From a checkpoint of a small image super-resolution model: soap at rate 0.0019.
Rows from block 6 of a small image super-resolution model, named by matrix and row number. Each number is 500 + 40 x the weight over its row's rms, rounded and kept within 0 to 999. All counts start at 0. Numbers have three digits each.
After each channel's rows are labels from the 100 images, of 14976, where the channel reaches its highest value: "strongest on" is what is common among them; "patch colour" is the nearest of a few named colours to the mean colour under the peak. Only what is clearly more common there than usual is listed. The data: drawn branching plants. In brackets: how many of the 100.
# conv: 3x3 conv (model.mid.0.conv.weight, 288x288x3x3, each kernel summed), inputs 116-173

conv.71:562495497452539463511461423506556517547564503491520497544564522478426491536455539466408493438525526482507476503553491534584624455496486439492440508599513485534543522514535482
strongest on: thick trunk (76); wide (50)
patch colour: brown (66)

conv.67:498468424510474523433468461554552398558525468514458498505463491510411520479483478411506481487445583469435470545509438552497579501512464503438451547538500536549477551487518472
strongest on: leaning right (45)
patch colour: brown (73); black (25)

conv.239:477535444515523465463528521558483440437471546546547446508470460540547547522505470474514468512482474463494485462528415509526496480609425478524480501518466541530478536524498477
strongest on: wide (96); three-way forks (95)
patch colour: grey (57)

conv.58:483582518498559487490510499500508521559529537547499457461507431539515441517415475525535482524492528389462389450545495563540521505505476485548541504506550577499480566513459456
strongest on: leaning left (89); two-way forks (78)
patch colour: grey (56)

conv.99:528550483491510442459566557562520432486432455470529555607507510518412436471538445492551484505428513468426512522514450562496531442506491510494505535429538474529480499536566488
strongest on: leaning right (54)
patch colour: brown (58)

conv.65:593506457503545456511542431531565454508451422499510442529454527535478480524505517492444470493446531499440527523508470532549522530491469497529515499453527444540460501480590420
strongest on: thick trunk (68); leaning left (63)
patch colour: grey (56)

conv.238:535563562481531498516493498515416507484555547506548465495530405545537540529518481438511462614476507510509492446445548493499425522536460555540490448472488559514508491518477443
strongest on: leaning left (39); wide (36)
patch colour: grey (55)

conv.171:448496481519453537534476464416524467469567493563490530433542417513509561452457491532517525532563585509502504549408546521561525479498490495498500509525507535450508561448458538
strongest on: two-way forks (82); thick trunk (64); leaning right (38)
patch colour: brown (61)

conv.40:502559542503496516491428485439421491528471417551458500593524580540460554531491563457561449462470474506547515513426501510490519474507440553409551442528549532518486468506582504
strongest on: thick trunk (77); narrow (54)
patch colour: brown (83)

conv.166:438516481515580491457510614550556494558445524430528416469455505562499420514478489583530480497486505404437455471516465522447513496521464458513497508468488479568464501524508485
strongest on: narrow (44)
patch colour: grey (76)

conv.264:485482484463514529481506477535495485486457535527545449425517448511513530500511503438504438558507527471425503501403481499523481499516478535484480563525497528537502524458514488
strongest on: night (83); autumn leaves (38)
patch colour: brown (72)

conv.56:495486526498552464452476478544535434489500501410502457569491494507451440523458508564502486406479446516466484456532528511507520498500535515509498457500574503559506455476552464
strongest on: narrow (88)
patch colour: brown (71)

conv.116:473499567520509491477498558502525477545500493485571520580554453491453501467523440483554536436487484515412479493580436530532500452538392514566436484468512547524480442486503474
strongest on: night (63)
patch colour: brown (62)

conv.78:450515468545517490518510535518494412455563471522472444535495504602464455589564479471497454525508535497516483541462460500509436507590518541590543522433483602555455452508441466
strongest on: bare (69); drooping (37)
patch colour: grey (65)

conv.43:493494529391484519550497506482554559494470482566504499413519537474552477489504487519589488530521482495527508508422579491503482500411597535450450483544504408459538467495512512
strongest on: night (63)
patch colour: brown (76)

conv.196:469495491584439431540492416445479538491446463611442437486474511541595464512477507490501484515514511473487479500496489458523466505545439430508582531471431470468502563524505494
strongest on: leaning right (46)
patch colour: pink (37)

conv.83:501509572483520500467477558444387450473422495533477497495520560532534465561448602495594525497447394400507507478467524470458461496534450504481503459448462591486469438549493515
strongest on: wide (49)
patch colour: brown (54)

conv.21:528503522495521490397531500559512441530501470396465493573502495541413442517495545473504517473477499513471525470471438559476557489488490504474548465496576510553470482435547470
strongest on: leaning right (49); narrow (43)
patch colour: brown (55)

conv.154:463528468515503480467458489496564530517471472516433471447415571516525417448496516494434506495545488498474495497517392479511444528538520479484564439417499481468533453493606470
strongest on: narrow (62)
patch colour: brown (71)

conv.185:543524559567534499494544532446506546551533504590542490484452434507577529511481527507569483539559503505452504489478455451414461464556428442474515515442449538477510473504570484
strongest on: leaning left (57); bare (37)
patch colour: brown (56)

conv.106:514533496515502532551447535460493526440468494484514477473512484464540486449558425531529493509514407618536563481485491479491487539470561547457417503515474484439593442502576547
strongest on: leaning left (58)
patch colour: grey (58)

conv.251:503540441505485572517491430500580504511538475524486528452525471475476537501445543545489543486471515412507471508495532571560518461512504542502554513544525484456514533431511510
strongest on: thick trunk (78)
patch colour: brown (70)

conv.12:457571563535553457499525566538440477538588558457471502582448542517443408468453460558469517472466428520452488424534508549495492501468559396514518534466533538529464477480515471
strongest on: leaning left (73)
patch colour: brown (55)

conv.53:485538428482477495510445470505469506490464534483438510512490574529489509560477484425479443510506535441527549489499503510533497534525522405450472472483416501582502510515504484
strongest on: leaning right (97); three-way forks (95)
patch colour: brown (57)

conv.260:529520535516453537460481496521520455513579552474537477515490497532524479497480539626451519581425531510565446504486545501566452527525461555516490469465538608509511529507430534
strongest on: leaning left (98); two-way forks (83)
patch colour: brown (55)

conv.33:494517482466528482473502471548544473568493495460552481479553445532478496552531461454419513511492550516526483463568511491551421522569443571569501505485529507562475531464482444
strongest on: night (69); white flowers (39)
patch colour: brown (67)

conv.5:536510468466471483528513484552499521511462506470503504510507425526462452543448551450493479500436517428525423467476509556545545481542539506526526464488527540552434527426475492
strongest on: leaning right (37)
patch colour: brown (68)

conv.286:562480447422517507450497512497527507455531513459469560502463418473521487452558526492578506447547460488436504577559449498515555532487510434523414507524467471482543531443539531
strongest on: three-way forks (86); bare (60); narrow (51)
patch colour: grey (59)

conv.190:436480501551532560445436503441485544509559502549480480441547481521479481473478530436521477484554495432466480451462450504514514533578519484437449480497449531527508486484497496
strongest on: bare (54); leaning left (45)
patch colour: brown (68)

conv.164:527500441487500509466555569558543443474446511489543491577494518506410495472508495530441471515455536457506498494503501561499564466513514507462482428512581492535484578510507468
strongest on: leaning right (51)
patch colour: grey (59)

conv.97:452560504517466513499496510515473505518512522507510479522521502478498502483488451505520518446547418521446503512526555434522469531523543452592482515450526576455500474521445525
strongest on: two-way forks (97)
patch colour: grey (65)

conv.203:497461497511478470539464451547582442524575465414485472537495446483486464457439462554488520460453527521434442519510513526545582564450477503503483521465572550533518502488582484
strongest on: thick trunk (62); leaning left (50)
patch colour: grey (67)

conv.23:464513511404462506451539429474475544513460567511528503415490390515539497518474488461542514503497513456483481463455497466545465441499508500479454501535484403487501518495422506
strongest on: white flowers (51)
patch colour: grey (56)

conv.245:482507531558454529539477513520533541528498482613489526478484533504501510468434536544586479511470519455580488423446517604540483475560430505460517424549545558506512516478500562
strongest on: thick trunk (96)
patch colour: brown (59)

conv.55:436503501543519509433543625556508373526477503478517481473446424476528455483516453484492432538479522454477454501550494491483514511562516532529488487451550465507448581515452464
strongest on: white flowers (55)
patch colour: grey (57)

conv.57:518553492454421508489478448524559509554463543506523501517485554453492464496549445401447468584470508470532535522455489462540502524503523414471472496583440522581518457546455496
strongest on: night (78); leaning right (75)
patch colour: brown (85)

conv.246:482523485460478493460524455532464478493494494529503502489449538518424518498486576526501510521473443508573480458508451504394441451488448487460465406518526500495453454499567471
strongest on: wide (78); autumn leaves (53)
patch colour: white (38)

conv.254:540452489478456501522478475528519554464603513503491535479511435512499505550431495520456442581521564426546449531418607531532545556516526461527496502483519546506470574430457503
strongest on: leaning left (59)
patch colour: brown (53)

conv.143:492586404454497539499502494486507487536508514533506458512469455538448463509480469477539434530453542412383538500507409530407465478594455494422487496486492481521475575520568500
strongest on: two-way forks (96)
patch colour: grey (64)

conv.88:541469469523464472495557545519504455515533464527507495501438480516494486511534493455516458550485497571578450478498440571488525553525482533471462493378513542522471520452508482
strongest on: wide (55)
patch colour: brown (53)

conv.27:496570531488456479423522427536508479493522518460460510574541519486471484563446505496502488448461535483505447459449481522601568463466501444499482435529471537571453436432557435
strongest on: leaning right (40)
patch colour: brown (55)

conv.100:553528520484511437465496460521527543496515487549511366455508456594565477521500500429452452532505510495460456446551436438585515547511489474498509462510485508546473516448595470
strongest on: green leaves (65)
patch colour: green (33)

conv.0:508533575443453513467502511541549499478497492505593506499476542477482463536531534501470507566495440552551500499514504499533477490467537488497436549565548461521497413462415482
strongest on: night (99); autumn leaves (48)
patch colour: brown (99)

conv.217:512378452511527512531520511482518462526520453568500523357489505453471464475421460501525533508494549466489440484478491532435474507435495473472502529554463479495508483474517491
strongest on: leaning left (40)
patch colour: brown (82)

conv.69:561484459486463500502480385437547544533479504512451474444492448496545475517466518475446491461525439478491476474478478464560578537445536391514512473581498506472554540400499530
strongest on: leaning left (65)
patch colour: brown (70)

conv.26:442469495576485514459422524513547517568520486491401465575469539562549462495474495509543443489571528494462537518499506419492494507484470429498515466585501572528495477483564484
strongest on: narrow (46)
patch colour: brown (58)

conv.37:489530470520514450519499596540550439489545537431524492576509521559491484512486485541417495493494563501548501508509564484564458516509543519497451474491528461506489544509471462
strongest on: narrow (36)
patch colour: grey (81)

conv.115:454528518557522512485495547495562484497480479548516486525508543513491427509448516555571468488517478403471484452430567552494491515528553481499523445462563555511478489488542506
strongest on: leaning right (39); narrow (39)
patch colour: grey (66)

conv.114:504499569613555476465529546562536367460433480549541448528493526586472443460465563542504545491455502502462483523576486497507474426546472517488496493458544539546488446505589491
strongest on: narrow (73)
patch colour: grey (61)

conv.220:504562562449554475501521415472513594556516552543488536478498502520504404560448547573515487524447529435472484459499469554477543416537470456476490437515457511537535531462512465
strongest on: wide (67)
patch colour: grey (70)

conv.3:535451511500483482532505570444466534556484534493504544536503431462508515444439484398505554469449561503468493426460541503511498462464502511523575427476515450476479494527498526
strongest on: wide (39)
patch colour: brown (78)

conv.280:410495511495522473485451450412466538515541488522441491457468538442481461486477546566419506482564454438510496481553535491446516540473582437462531497504555487502514525562495515
strongest on: wide (37)
patch colour: brown (72)

conv.182:525504486530557501422517526509464451511456505555488486372434517505519493506543489511469528556510491512538443509543470481501452569515474503524496479424492501540484530494502474
strongest on: drooping (43)
patch colour: brown (54)

conv.1:460555545491564473507467536489491500509430569540497495503483490540522495546473509485551497516522479486467480505517507451527457570511468478538506490444501534557402482532456459
strongest on: leaning left (86)
patch colour: grey (76)

conv.172:488513453436541511526475469425506563485524518515481553480522459495508470516514466447521505577499512456465485530511565512472493599519558469614531569474480521467476580512443532
strongest on: three-way forks (92); wide (67)
patch colour: grey (58)

conv.168:518522476512512478511495592523398456440447493474497512529527500543475470441511451461505483474468459461498525467542539498469516577502514481488471458420525478524419546498520491
strongest on: leaning right (40)
patch colour: grey (61)

conv.22:572527459508548505422509435526484512512505507492470444483507562555463428553470583585438458510476510441483516484537492541532555544527517452502455475499541455536465476461548462
strongest on: thick trunk (61)
patch colour: white (42)

conv.131:536555471485508516443513440508478519569594532528516466500566452530452471546481490530428470468433502434487465455550498509557504574500475496564519457494535540583433468486458469
strongest on: leaning left (83)
patch colour: grey (73)

conv.227:518510518554569513389462506504449419475488507523508405526570502584471479561511530552588436497447432477549541442534520474520519561510504474489477483483551565562446461433553496
strongest on: leaning left (43)
patch colour: brown (62)

conv.270:410476514534450460494495541452548509542471429521529421426522535532513487491549552581508504472541548532488464527430462519523435451504490443505508442529509557533518479539506488
strongest on: leaning right (46)
patch colour: brown (61)

conv.31:479556415526499479551561480537520538552543511530498489487495439534477474568468418503486478453493539466408513542448476490561442496535474508592559567488545545464484509518567433
strongest on: three-way forks (99); leaning left (42)
patch colour: grey (65)

conv.153:487517502509537487490538495511561451524515573495497490517509422555499481496490495516532456539476456494497535451567523466496525507530558487550465452463519547500444523489444447
strongest on: two-way forks (97); wide (37)
patch colour: grey (56)

conv.195:483599497521514519507546488544516512463481480527516521559484493505433461487503483456560451476476527422457471504535401545489523456530488439418500484470502490505497517498545498
strongest on: leaning right (90); three-way forks (86)
patch colour: grey (79)

conv.4:432506509535521463507438554422508496517491436508448456531499541523553398473473513519530536481490452456486459466513515484459463572489482476481520489374512511519458460486515496
strongest on: leaning left (88); two-way forks (81)
patch colour: grey (67)

conv.138:498473524595527447418512506514561473515470484568536464462521519555557497500528576572456495535455542499523437439526408508542499501493477486450529478524501413479516558506471499
strongest on: wide (94); three-way forks (93)
patch colour: brown (65)

conv.74:484453568530570483478466496475508459576488498553504459546536550517411465464440558554502538444505534473465524514543451568510468453541465569473496505510528496553482449526558501
strongest on: thick trunk (64)
patch colour: brown (51)

conv.79:496483532500543472399560514479513436513464499476471490499434528523453467477436563551499512462454510479496507508482541547437483452475515473421537466403571442538418520575492480
strongest on: night (86)
patch colour: brown (92)

conv.174:561466475537519460473513453490460503558491504575496485558534462511493503451495532462523495531450573521511535478454525532526570411519484467505500457532488476498483558467450434
strongest on: leaning right (52)
patch colour: brown (52)

conv.162:491505551532484517497432449473476511545565524577490495522580473552524523479446492434460412513567569459482478530500579475551573467512498506484512524569495596509477544516497507
strongest on: thick trunk (83)
patch colour: brown (57); black (25)

conv.265:479502503443513520598471562480572577557466445543530541473574547466513525465502514507590503479553523504505544539472566517469516487456518522480530549562504477446507482436476533
strongest on: thick trunk (67); narrow (43)
patch colour: brown (65)

conv.213:458501457484513461527505506419501510518455541556467543444449457518551490547455536483537479543465479467502443446482489449427458527523462483483516446540449519449457509490470447
strongest on: wide (98)
patch colour: brown (53)

conv.112:503450586436528464533489508514531436515551464558569488514484490522506457477501557499556516524470573492468432506499488585528518459546453517483451526515517525504490597468462489
strongest on: wide (69)
patch colour: brown (75)

conv.146:512427499500550444478549495493504439462417441544523525437542496489523554503524573480489534496463511468460504498519490519481475454513455499483449533487498468491456518542512482
strongest on: wide (41)
patch colour: brown (85)

conv.219:528573534495533475554501539512506410463506462550547513506478430588580497513520502470469469577481463553509538462541483555508442531510441534525625551501566521507430499463488497
strongest on: night (85)
patch colour: brown (81)

conv.268:501497455510553465459484520545507406498586526529461432479485499543489549466465474457418529552520493542458497469506449467517493477527480558474528535533542556505460505465526440
strongest on: three-way forks (88); leaning left (72)
patch colour: brown (66)

conv.202:585545509469523503519556487478525472520498517492563488539566439532478474526470466452474494536439500517442570494426515558544537545488538468518536478476536466554404523427463462
strongest on: leaning right (89)
patch colour: grey (63)

conv.15:458592477473502486485516501499505461516476554522504449557508494576493462581495529463526450500473580488493475487503460482517437485546478460475485496465464493585471464545470430
strongest on: wide (82)
patch colour: grey (78)

conv.46:490514534487488502536567534535524449500420476588532477469462461511551504465528565407487548534515519531487508571465502434522451436534472568469522552456478484520457507492485462
strongest on: white flowers (37)
patch colour: grey (59)

conv.191:486497512487497460546458552491592529515489413564496500446458589497555454482501560525457545584508495530582448474526465464500432555528485489475508539520517537515473543478459481
strongest on: night (80); leaning left (61)
patch colour: brown (89)

conv.221:429542477552555446488476568455513508532484541529496441497457551564540419520495545544442508511530506464501460432490392453476471509551507433487565451522449504471456493572462475
strongest on: three-way forks (100); leaning left (71); bare (37)
patch colour: grey (67)

conv.252:583524518463514456435492477517488435474467518435550508508479533539502462552426483428461504469458493476483447510531507474464492534484486505514439503549505514532446540505519470
strongest on: three-way forks (95); leaning left (47)
patch colour: grey (66)